config.yaml
model: "image classifier"
dataset: "views of escape-time and Newton fractals"
train_examples: 145000
image_size: 64
crop_scale_min: 1
horizontal_flip: true
translate: 0.06
color_jitter: 0.1
targets: ["kind", "palette"]
num_classes: [10, 7]
arch: "vgg"
norm: "batchnorm"
activation: "relu"
depths: [4, 7, 7]
kernel_size: 3
stem: "deep"
widths: [64, 128, 256]
downsampling: "max"
mixing: "cutmix"
loss: "cross_entropy"
init: "small_normal"
optimizer: "muon"
muon_scale: "match_rms_adamw"
lr: 0.0024
momentum: 0.95
nesterov: true
orthogonalizer: "newton_schulz_5"
adamw_lr_other_params: 0.0026
grad_clip: 1.0
l1_shrink: 0.03
steps: 19400
batch_size: 256
epochs: 34.3
lr_schedule: "step"
warmup_steps: 580
weight_decay: 0.1
adamw_weight_decay_other_params: 0
Rows from block 14 of a small image classifier, named by matrix and row number. Each number is 128 + 32 x the weight over its row's rms, rounded and kept within 0 to 255. All counts start at 0. Numbers have three digits each.
After each channel's rows are labels from the 100 images, of 14848, where the channel reaches its highest value: "responds to" is what is common among them. Only what is clearly more common there than usual is listed. The data: views of escape-time and Newton fractals.
# conv: 3x3 conv (model.blocks.14.conv.weight, 256x256x3x3, each kernel summed), inputs 0-127

conv.80:112127101158123128128000127125128134135128128128172128128128128119128163130128130128130125176128119129129128127127128121117128098128128127128148125132129127128160127066000117128127134129129128128129090140128213127170132036120128131128115129128131128128134128142113116129128122128138128129130134138127127128123129127128109132141128127131128125141137149122132130101128125127126128128127
responds to: vivid; burning ship

conv.212:108148123143141082121127159127127088127128128128038130128129128168128106128128117125125210119068118127113128135125129087130126122126128127146161130126128128119131124128128111128201123123128069255148129071128134147127127110200128129129052105128129128128129124113130107134126114128137128125030115113107131128138117126128195085138128112132128132122113122127127105120152129126135123054129
responds to: quartic Julia set

conv.78:132130066130124127131000128124129125094128128128152129128127128112128111128128108125127129151126069136125128129125129129139128081126128131128135139089128125129087050154226120128128125121130129129132128118128075128132118000130129128126130127127114130149125128078132110127128132128131128127129120144128133128123132122128138118127128133097128101133131136128127120212143135125129133134120
responds to: pastel; burning ship

conv.206:102128174128133132129132118109130121160128128128129128128123128119127148111128135118132119169126131114124128121104128128130127094141128128127111136100128124129255147133172115128126121133135133127147096121128045117105127145149128129140176137126125131158145129000081104128128141128139128132114133169147135128128112120128092137121128135107128147113121161138133111129128137146103142136127
responds to: grey

conv.182:180128136123139114130102121116128088142128128128106128128133128038122128131128139129133120197119114001101128130136124113127128100123128130127130151126126127140143156120115109128099120138126116129147116129128160154125123113060128137173086128128148128090131127133107069117128112128127128128120113255117132128116131127128197209077128139122128009094123087127128072108121128107127174189129
responds to: Newton basins of three roots

conv.154:112127140120124062128128128057128126127128128128126127128135128114127121128128105128128128144122123000138128134129128124126128153133128127129121137146128128128125145128128102128099126127125117129135135120128132134131128126147128124132092130128114126096131129152087084124128105128128128117123098100127129127125129129071163131112128125128128057126124109120130144125111127128128133106129
responds to: Newton basins of five roots

conv.176:107121142129173122128137128117127149123128128128255128128129128104128036127128223200131138124001128105125128124117118096100124105130128135127141121125126128129136130129139033128158125128128130123131134087128138126130127129209128131100000128129218126131126128124106089128127143128131128097142112124129141128131043134128173009146128140153128173121142255108130141158144140144183127186125
responds to: sine Julia set; burning ship

conv.238:149125153137130153122047125128148096157128130128000130128128128103131170135128130134135126132109148120130128087147132133100121086108169124145138108130182106120137193132120140128127123124123118112128127189128071174157044124133123126130000105128148140093183128128138103134132160128125128138116117091123140109129137117127000133117128137233128126055126185119133128094134115118136134143074
responds to: Mandelbrot set

conv.23:093129133140136133130000127131130125194127128128086128128137128132128174131128118127133125166129149117126128136131131128121128125134128132129121032137129128129128181102189118128107101116140128123099135136128000130127115157101130129127137135128095126115123128150116096129128102128128128125128133139121120128123122127128157139153128131148128130130121147019128129000125129136142122145122
responds to: pastel; burning ship

conv.7:128166117141176119118138125127128100122129128128113128128143128166127076132128106128135136132110110081127128111135129119146120112068128116110139142120127120131117173108165109128118120108130199120124120136128160126139114127228127129133059107129140117022126127124192167123128000128140128101138098169133118128144131126130174098087128000088128122125130130175126123136134137121125097135135
responds to: exponential Julia set; quartic Julia set

conv.70:241127129128131000136130128128128224129128128128157128128125128142128113136128177096128127107134128188123128096135126126086128123124128131128122129130128129128124143127144123128151128129128126128107125074128132119128110127148122133129114069127143129128121128130081064126128072128133128117129109155120182128128146097129128117141128194144128120133128119129129125129114128127079128136130
responds to: tricorn; close-up; palette: pastel

conv.119:112128135136129126152119154130128105127128128128111130128136128140191127128128118129128153065144144125112128121130128128131126165135128128179129127131128128128116127111128141128128128084128131000166117133128164146117145128147128169132158120128160128116118128163095125131128150128126128150106162140173128128153127076129052141092128125146128120126131129111128107128099129131129158173130
responds to: Newton basins of three roots

conv.149:126121121132105106165173127117128201094128128128110128128123128104115131160128175000118141120111123081128128015184129114116127137179128119124074131090124113126177096177154187128187167130141140140127121109128136100115142122142107127128130084136031134143138128106061173121115051128116128137158148132144119135130088155129079143149128133112128181072077119160128113107127130081000165103153
responds to: tricorn; grey

conv.32:131128135120129133128129128124128133113128128128129128128128128130128129131128127128129126132139128124127128128125128126139128134128128130127126131114128128137132131129173133128128000130000128128137131127128125137127130135130128129129148128128133129134122128129130125126128145128131128128128126110128129128128127129128123136133128128140128122136000127123127135125130128126131130128128
responds to: Newton basins of three roots

conv.111:151128128128129128128128130128128127128128128128077128128132128126128063000128129129114127129098186129128128128160136128000128145128128128128128141101128129128128094128128158128128141128128128128079128110128088128140115097172128128128129128128113128166125128128127085128128123128120128128133133126128128128128124128128092128140128128132128147128131105128128128120128128128129000128129
responds to: dark

conv.59:231128131162129127131129128133128113127128128128107129128127128043128110134128111103129126138132133171126128121141129130144128049128128126127102123144128124127105118127148123128124126130125101128126127000128128206127091141134129135143084067126129128132122128123170144128082078128109128131128113170127163126128173120128179127107128146074128066109137021080129121152167123074157129126110
responds to: tricorn

conv.193:136096126098151109128123118128128230120128128128141088128128128123129113140128129139155000159083122123169128128145129193130146132043128126255133106132128128163121166145140079128119123130138092252124131126128143116118135120135128182147179107128147123128120209109197150100134109128128128002132145078103130128113132102126092093100128122138128108105113132132138241128176132213127119138143
responds to: quartic Julia set

conv.249:103127155128128128141130127141128000129128128128105128128173128151195105139128124127127108138128135126098128097120129128116121141125128130112125142129127128129143157137109178128126132137129128128133125128128143137115130147108128128130102118128130128133117128133184100135129119128136128127178080091174126128132125123128121189000128125144128110137139110120129000127103127126128140066129
responds to: Newton basins of three roots; dark

conv.57:069136143073132124118000125138129113169128128128207128128126128137128140124128121138134154219130139134131128133134127138123127111129128130118115104140118130132109128116000143128123188141125116138120148131130000133144129111042123119136114129127165131139119127180126089134129093128130128152107134202169135129141126110128072139173128122133128100125140148111129128219146166133122114125135
responds to: pastel; burning ship

conv.215:255129132123112110121120122131128075127128128128162128128131128096128090127128125131132130142171114091207128128146123116128128097126128128107117155121120128124109127122143107128106129145128099128137117114128117111127126121133140131136118137128108130126139128133108102081129044128129128128114132224130132133126125150128156188099128141134128122115123061116128139142143129124151136135172
responds to: Newton basins of five roots

conv.19:126133121139127118128134124113155148119128128128220128128129128165129205139128110115126128156129147148126128144126118150130128084114128135127126149167128129126124056125160118128148118135127135124170110126128135038133128147009128114153131171128132129147153128139145114127131085128120128134123172033155125128121140158128098138121128122098128156101189131158128119136083139128111123149123
responds to: burning ship; Mandelbrot set

conv.69:113121139130133124117129127132128121128127128128096128128170128100128208130128213127126125135255121105130128141122126068085128140144128124128132131125127129124123160146119175128124124086126107128130130127128102126120134114080128126151145133128159123058116128129083097124126000128130128138129036166126240128135124107125165080144128150096128074140131130116126103155170128119131119117118
responds to: sine Julia set

conv.122:106124044235128131128116128116128133126128128128128129128128128100128153127128115128130131131130093123137128128113128133131128108127128131125129129092122128127111083188006123128125174127000121127203137129128027139133106080090128128128085129128128128126155129080113123128128123128131128139135135088125129128121122103128103128108128128119128121113255140109128114132136161122114131127128
responds to: cool

conv.106:179126139126125095121147135127128086132128128128131128128125128142126107155128128129125123133143117156141128174133128133108127070128128105127130135136128139128129033134153044128136119124150079132128139101128158192131141146116128115131022135128099128120131128154073027128129000128132128126115126100101133129149114134128144170074128133069128169150126146117131072126123112134136131127145
responds to: burning ship

conv.51:168122121130129136131130127129128073130128128128139128128127128123128094132128107125128112122145116196121128097127130142107126113124128128101130144114128143137112139132114138128097127137128115126120125128128095127131138112129140126127117118128157128152128128110038105129131095128138128155137079131143099128109126125142090176130128104000128133127133092156128136157113129122144129132145
responds to: burning ship; cubic Julia set

conv.6:158130118131121086084154129129128142122128128128161128128122128095128163117128128130128129117130122000125128126128125126124128139139128137128127125133130127126123130120127102128125123132128125130121123109128127125126133125189127128128141130128106127122135128132094123123128141128118128122123135109126128128161133109125140147116128122128128182120133114131124123137206126149104128097125
responds to: Newton basins of five roots

conv.100:147124000170130136125009127128128110141128128128065128128127128121128117114128133119154128134160244120131128132121153136117126094131128126138130255126127128127127142129143129128132135133132127124047249136128142129139131132110129135128176138128112156128151128114124151128130152128131128129130127156127128128128125120118126146139128121132128177248225108126130136181128135122139037119134
responds to: earthy; tricorn

conv.219:064128135119127007133123130113128120136128128128125128128129128125142094142128131130123134136098129006180128179127128113127129116131128129102139140127124128127139134123128076128148122120124106128107126097128133133127127140091128128123131126128135129015121128130163167129127082128122128093111102217121130128130108125116150159121128112134128120126121098097127124117102123123128126131133
responds to: Newton basins of five roots

conv.161:131128110128129152121115128126128125128128128128204128128128128115128086123128131128126136156127000124126128122129088126108128052127128122127130213123128128128100121128066129128114067139129128129118123131128112101153124087191127132125125128128149135127152128183125137128128116128183128131124111168125126017127134149128085137122128126139128108255129126176127121114125145125118150106127
responds to: earthy; Mandelbrot set

conv.9:149125119127173131132116129129123119126129128128160128128118128111128113129128119118128125112119127137128128107255127124180127161125128132128127143126127130122129158122132127128050123126125164128128130149128154118129113131131128120124072069144183127092137128124114205128128118128142128162128131081126147128067064106128112127130128127160128169113113160121128114127255131165133140146121
responds to: Mandelbrot set

conv.163:130127130137127108145151126140129087125128128128191129128096128119128135135128165127131154134108133052129128140133128113189128124128128126125124132129128128127129124133128120128208121030135124130152135138128129104134116141130130140126129125128073131122126128130139149116128021128126128128128149131122128131159102167128126142066128119114128072125130149152129138143112125120108127160128
responds to: sine Julia set

conv.207:237093111174122094130123116086128071108128128128198131128120128066105108148128164127158132112125144077119128137187153109154123051134129130086174091119110126137111113119148131128150127078122107125115157129128135121107124143184126109170140147132139131084124133104108159116133126128106128145134166168147104129159123135128113200092128160139128064122105056179137172088129135123121164085127
responds to: Newton basins of five roots

conv.71:124134181137132131129106130126128125132128128128094128128130128148129168188128129121135141149143134118126128125135126113121126174129128125124124121132127128128123149119166140128136145128125127129255142105128014135125141136130127123127125130128135130128133128111152075128128159128255128126130126151126129128125127128128149105122128124128128118141141160084127130130130110140123255136128
responds to: dark

conv.243:127130121132136157135113128132128043132128128128163128128118128106128121136128086128130156128126121149128128152124128128116159118168128139141127128124128132128127132118148000128130134128127125128134123137128142128126164131145128132130135117128131124064129129117083108136128098128121128128138154151145127128134126213136079124000128128120128120129133132130125132130130128116134128160155
responds to: exponential Julia set

conv.210:139129128129121059124119128125128126127128128128171128128165128126128142125128147127145105109208131123121128111130128081120128132121128126127131136111128128128120130135116135128125127042129134127129126132128089123128131128158128140132156122128121128127129128125139157124128000128125128122129068150084195127125154084130128098145128224099128103146125126123127108125145123117111129123124
responds to: sine Julia set

conv.17:129128111103127147127116128128128145129128128128131128128132128138128138098128127128130119165136255108129128127127123126130127110115128133126123091135128128130130106143062125128135119140132127129142144127128078128146130101100128129129138127128130201130083128132136135128129147128120128135130103177129120087126117125128137131128128126125128130222130128127126129108118130121113120131129
responds to: earthy

conv.174:179127145125156124129133128129128116132128128128153128128125128125128147142128123123129126163100129123127128000150128133203128152133128093133125129110128114128131138125141098128113139142129144128119128115128126125141118132116128140144146093144180127105124128119255156132121096128131128127140112187118133128209168255128069134067128128098128114128136143128128129131118128176107131131104
responds to: Mandelbrot set; exponential Julia set

conv.36:165128123122134147108112127130128096128128128128085128128128128128128092131128097151151037106170110157134128154133128142093127165141128067142130127127128154176143127132131103128107119122129138105119130158128138142127255125115129088128108150129097123166132128121121096129130091128126128126122118109126128134128055010128047122107128128088128214121124092122128131142123129133164133055096
responds to: burning ship

conv.102:120128127099134071119154140132128030124128128128094128128128128132147153121128109098129115103053112112115128089176128127070121142142128130181123143112130128127130123138124174128089130128126128128125129109128130117129133113157127135131095113128141125130125128129155151142126130128121128137136117071128126129031068139128226106000128121050128137148133099158128000153169138126099120128108
responds to: Mandelbrot set

conv.105:148128124123126000128163134128128095117128128128108130128127128082189017117128137130136151145129126077106128135129127126131128122127128128126116119121127128128131077139128255128127125120128094128128143137128131167135128142145128150128128130128116131069157128120106133125128156128137128113128171121127130128133125142100079133035128136130128124127128138108128083143104128123128127084130
responds to: Newton basins of three roots; dark

conv.242:161117136128080120131179131129128035124128128128081114128129128201141088131128132140255085132106121141104128127129128135153112146137128091255130135134128129110130129125131132128123131128128133130127128182128131127131163127099128114128142132128125128121127117138029129129156100128125128075109000126139129128130111128128094122128128129081128128122126136130128103126132127122151140000139
responds to: cubic Julia set

conv.4:128147133122123138120124127116128072128128128128117127128128128099128100123128122124128129134118130141129128122144128120066129074165128110127125129129126128127129121131128000128118140129127199128130131168128122126127120132095128126140103119128071129146123128109113161127127126128121128142146126093112128128137137113128156140121128127151128013125128095119128142124136128121159135116132
responds to: Julia set

conv.108:082102132125148150124124108130128101124128128128094144128117128078164071126128126128133069134220123137129128156124121178156092173132128113255125130127128131183076143141153136128109140137131120098164145082128139111111103134155128099110145137128076136127190134135146127133130155128128128130255129155177142127120217122128162192000128134127128126075108118094150154101107133126132148089163
responds to: cubic Julia set

conv.146:099137119107140113132113128132128043131128128128098130128152128180131151128128138128133107136123109117129128147129128160132128128134128129131123112137128125128163152150126136128126137032128106119124144110128106112148121134148129125128084197128129129115133128122046110140129125128120128144128071210048135127132134000123144157059128147120128116132161112110135163141131130129130125182124
responds to: sine Julia set; quartic Julia set

conv.247:115130130167130132131109128130128137185128128128127129128127128128128127118128121126124128137141123124129128132129128140102129129126128127127110139128129128127107133109005129128119255127063126129121036150128119142104137123144128126124100136127122129128122128072189127137128125128131128125139122146128129128135136122128137104127128129127128114000255106129129126133119143124114113126126
responds to: cool

conv.110:103125054255145122132149130134127103132129128128102130128128128121128100120128111128148156112152051132130128127132125161122128125133128126146166120115096123128131076135107103128118084132166133129145183137128157178146134053099129124139104130127165023124008129121138143139123119128129128101129127139121130128129127118128255100121128121119128122145000112119104136123160166113123143151126
responds to: warm; burning ship

conv.230:116127128255127123128120128129128125124128128128136128128128128136128121152128125130129139104119146127129128127127129122133128121132128128131255158127128128130118136124084129128130006128122127128131062130104118091124114127196128129128130132128131098125002128140126128129128110128138128129135133134127129128132126120129119130132128129128128119000126129142103121128123130127131124127128
responds to: warm; burning ship

conv.217:121128123128127152133161126127128132129128128128030129128132128136127097128128127135129130107130131128128128136118128128116128189125128128133129129130128126127127180131145126128146122136129125128127130136128142127142121117119128154127090127128149121128127128128136047128132143128129128133140132108127127128128133136128000150131128128132128164127123132147128135134114127128110127131135
responds to: burning ship; exponential Julia set

conv.233:095130121128147084125109127132128119137144128128224129128129128059128121123128232128129132055159119101115128128135129110116127120128128126129131122123124128128122135122128141128117131070129108131129130132128130127131127124133134129128099117128175128060111128130107234124128000128134128070120162125128138128138126154128173071151128245111128016147134116161128116132126122128130127174125
responds to: sine Julia set

conv.8:101131153127125132130128128134128110128128128128169128128128128077128126130128123127108095143174130144121128201162127099162123127129128206095127127144128128128142121131129126128121131064128160121125126122128122154130136143123128124130120125128185128126129124129132135094128065128134128129043077123128127128127122042131139045113128135129128112133133136112128132132143134128122127136133
responds to: Julia set

conv.225:147129124126126158131119122130128101125128128128163129128128128123133105129128129127058118127191120154121128127127128081136106124105128032096129121125128127127142132128137134128093128129122135037130129123128128104128121139065128106128116122128114128125127128126126118128124121136121128067053006129127137128122097127127135129126128128125128131132123127123128138120130128129137129024127
responds to: cubic Julia set

conv.58:020124123114077088132132130130128117135128128128083123128120128141128048135128116143120130183098106184126128125131125117107123043135128132127130073105084125133086000130129110128116122131127132127126205132128131115130148086161128114128125115128144123134125128132168255136128117128129128137129129000124125128127115107128001102105128129131128142221131124120128120099090186138132126138159
responds to: vivid; burning ship

conv.83:104124115127167081132167127131128148128128128128119128128138128048128126142128126132131113130209120135132128130140132124129128111128128128128125105125128128132122081129128133128090132048123105122114104124128134153125126118121128102144128116128183128030125128130114079164127000128132128129128167011090202127133127126131153131200128102092128064137115122103128138121186132127130121148113
responds to: sine Julia set

conv.72:084130097101126139122000128122128118115128128128169128128128128102128099137128119129135107130120125129128128130140128127103128087128128134130075040124127128129107138126106119128131146129137127130123127124128060079166108087212128133114147131127135126137141128208158132129128106128121128128124124159128131128134132106126083146124128130128128125109142136142128116255155125130122127106129
responds to: pastel; burning ship

conv.222:113161127148175134131135102122128126127128128128078143128103128134123059131128140123076096189117128120130128135123127213113147166128128141126144131181125126139072108129161000128135129078127091102098135153128128181130108143111127155163109123128178127061105128134157051108124054128173128074115097175113127127127109105129074157170128126051128084112125141130127110076162125111119128122130
responds to: quartic Julia set

conv.39:157107154127133169145127159123126118128128128128138128128139128133128106111128129112118019141141142072127128126132128081110129079101128127128132152097128118124117115168137141128123162033127125255153118183128109134123104119149131127132125169128157128076145132095161110096128056128128128082129093146128149128104126046128177053000128047150128091159142147120140121135140128132142139138134
responds to: quartic Julia set; exponential Julia set

conv.223:112128128098129127129038128124128120127128128128138128128129128125128106146128126131136129125123151130128128126128128131129128121123128128128122092135128128128128144255153123128130122128128128130125164132128083124023124071143130124133105130128120134140145128124141129128128123128132128127137127125120122128123132180128149127130128130112128131255128114129131127096138129132130125133125
responds to: vivid

conv.239:213121109119130144083152129128128026128128128128166129128128128132128121122128132140125124077123121151152128154125128147089129052127128134124117119131127131138102128129111076128000143129129119119127147152128132129119128111096135103140121107128103133134133128125091163128131147128140128109129107105126129128126115151132127145130128127096128223124127092132127163128154132133111127020127
responds to: Julia set; cubic Julia set

conv.166:068131180136130134128112128120129128129128128128134128128137128122128133040128132133127163195140008113143128139129201124108128106125128128127134255187128125127128125134000128128136116127131127141078159129128009121128140123073128131127136099128121149128005128131145112128127167128121128127127086179130128000132125124128174133119128126129128125165166129104131150135122126128130103121129
responds to: earthy; tricorn

conv.127:107127131122127127129129128124128133128128128128102128128129128109128103100128125128127107152122253126130128125130255144123129161119128129134128000113128122129142114126099128128124101130129129130175137128128088153124115113103128136132111129128144143130091128062117103128127141128106128130127115125134135124112130123127172122118128129126128117077119125105129120128129126118114134129129
responds to: earthy; Mandelbrot set

conv.141:094120123134175146123128129131128147132128128128046128128127128071128204125128142129187103124157140082117128131130128163124129136128128088132127119130127127126138153126126081128178138094128155129114117132128123141126124123071128169134031144128162125000125130128111090136128000128155128126097123173122166129121142097132150145105128117087128000121125097129124118111142136122129136200128
responds to: quartic Julia set

conv.109:125128132154128133128124128123128126130128128128134128128130128124128128129128125128126104131127129119126128127125128133134128135123128128128134132116128128129120139014128135128134147128129128127129091130128000126000125000127128131128148130128126128136172128118132104128128149128133128132130124109125129128138131133128111129140128130140128136135150131124130129129135125127115133130128
responds to: cool; Mandelbrot set

conv.148:155128107145128062148076143127128143128128128128233125128122128168128209115128135121123130078103133138105128107124129119092128073084128132126138121132136127125149120125111067128117150126132123120150127129128130105133249120243128124119255105128121112134140128130212255140129094128124128122105139050112138129110116179126190127101128118128128158124135096200129107144120174134165115120132
responds to: burning ship

conv.74:071117125138122147128158129106126120128128128128252128128129128092130134134128117150137142125143119130126128105114123134113133108123128118134120085074128129130131255128155151128126128162127121122113157137128120132107149123226128131126104108128120133148136128109086143127129111128128128121127131000113129128142116112128031122117128119141128128203124144129129141136018063130138132121095
responds to: burning ship; vivid

conv.236:108135099128166131131121128130128107133128128128134134128128128107138137158128094096123168139118116132046128083130128128150127137128128128118127126121127125114125129130133103128132142129129127144149113092128130123138077129142131124130122057128121128136128128181135150133127166128120128129115138068134125127131124141128128084000128103161128130157136119132128037121125130128085128118129
responds to: quartic Julia set; Newton basins of three roots

conv.43:150128117155126127127046130125128144164128128128123129128127128125128120136128125117124120126127142124136128106144128128115144126128128128141135160120128126128124147000054132128125134129124124128128000130128167128111125106135129140125135133129148121133110128128157129141128119128133128124132116133127129128133160125128145126122128128131128123000081117147136128131129129123115132127121
responds to: warm; Mandelbrot set

conv.48:139128164122128156124189128128128152097128128128153128128127128138127123125128140126128128126126131128127128127129126128123129129127128129128135140127127127128173124134012134128148122133129120128126133127128186121136106138126129142125147144127121128130126128145104117128128158128125128129127118131133124128129140124128100134128128121137128131130127146111128103000138126120122128123127
responds to: quartic Julia set; warm

conv.139:164121124133131134130141132118128112130128128128114131128128128106113118125128128128255120131123129140106128129123124130133121134130128102255128144135128113135125109126128129128110120128126135125127142118128128126127129122122128129136129140128091126118131120124199151129132117128134128186123113117129128125129108122127127142156128129110128111148129122136128135152142128136149119113148
responds to: cubic Julia set

conv.208:122131183129124132127158128134128121157129128128200128128137128144128094090128126133132127153143113119128128132145126124134128102135128128128053115130125128127255139128216164128128117123130129130127103158128078116141103138153128130110074139128134127126128128000111119128128135128120128132138145178137126129115114116128079134126128111147128151030156112177129114133131129128123111123128
responds to: grey

conv.190:184131153159151086164128128100138087128128128128142128128117128164144148076128135142111093132103114118158128141129128119142126074124128132130134149138129129154104053129150162128132135113124118147133142145128128113134173120110128133132149111128115124108125129136166135129138152128160128126108100119079127128124077108130126069135128111077128129167142163078123130135115119134124134191125
responds to: quartic Julia set

conv.87:233128128126120128132124128125128185129128128128114128128130128110128146137128212191135128161147133117128128204096129125132128124128128142128126128119127128118148115127129127128125133128128132128131125133128122128112244125129127051141118178129166130142126128129255111128128080128130128129131126121074161128126128127128129139116128255048128140115123129137125119123132128126240169136092
responds to: burning ship

conv.125:117171135119130125128104137138128113129128128128172127128128128030128202126128127099125145123125138127127128090076124135121120129157128146111124156128128156115141126123125093128105154096129121136133136133128109128116169124161127130129132120146118127115125127134143163130129109128129128167089141099125128128158117078129125058169128120134128135118139128116129160130128123184100141131135
responds to: Mandelbrot set; Julia set

conv.124:137126128136132110128127128127128135130128128128127128128115128000128145129128115032131128139127132119128128021178128127092128131128128124129125123127128104137130126128118112128190128128128128128140148132128127134128000120131125132132108021128048129122129128129015126128125110128130128128130139117134128128127129127131164123113128095144128125129127136164128115128162129128034141147144
responds to: tricorn; close-up

conv.11:125131123142127132128123128130128130123128128128117129128128128112129178114128146119128135137121000127120128131118152127128133134119128127130123255128128127126160174113112121128130089128125128132048185137128019131130130180150128128128119123128131128130142128149102071127128130128073128130131145123129131038138129128128170122124128116132128125151129115097128123130135127127138089128129
responds to: earthy; tricorn

conv.197:128128128128128128128128128128128128128128128128128128128128128128255128128128128128128128128128128128128128128128128128128128128128128128128128128128128128128128128128128128128128128128128128128128128128128128128128128128128128128128128128128128128128128128128128128128128128128128128128128128128128128128128128128128128128128128128128128128128128128128128128128128128128128128128128
responds to: Newton basins of three roots

conv.191:130122117129128130132126127121128121150128128128158127128130128112128148121128138134128119130117152121124128127146128117119128109124128128123131126130128126129255168128111105128102108121128130127118102133128130125150128122150130130129128132129134128107160128000134132127128121128123128129125128113126125127126128126130148117138128126131128157114132111132131114126126134126132120135125
responds to: grey; Mandelbrot set

conv.15:122133084255127125127124130128128130125128128128139128128128128115128122124128125129125128168124111115125128127124130126129128097129128129127255121107128128128128064131085132128123053128146127130143145139127086132127133048113128125127140128126125028123255128127121127128128136128132128128127127136129129128126119131128138129121128129127128130079008136124148128139115159126127127126133
responds to: warm; Mandelbrot set

conv.26:122126126128128131128083122129128109127128128128091128128128128089128131124128135140126115218137128085128128128140128110118122110129128126152116122116128142136129167140139136128122125138127117128133108128128112146122126124108128128155057133128133127101128128141095008127128099128125128117132135033130128128129127125128000125121128123093128127147124099069127120124088127126151120126129
responds to: vivid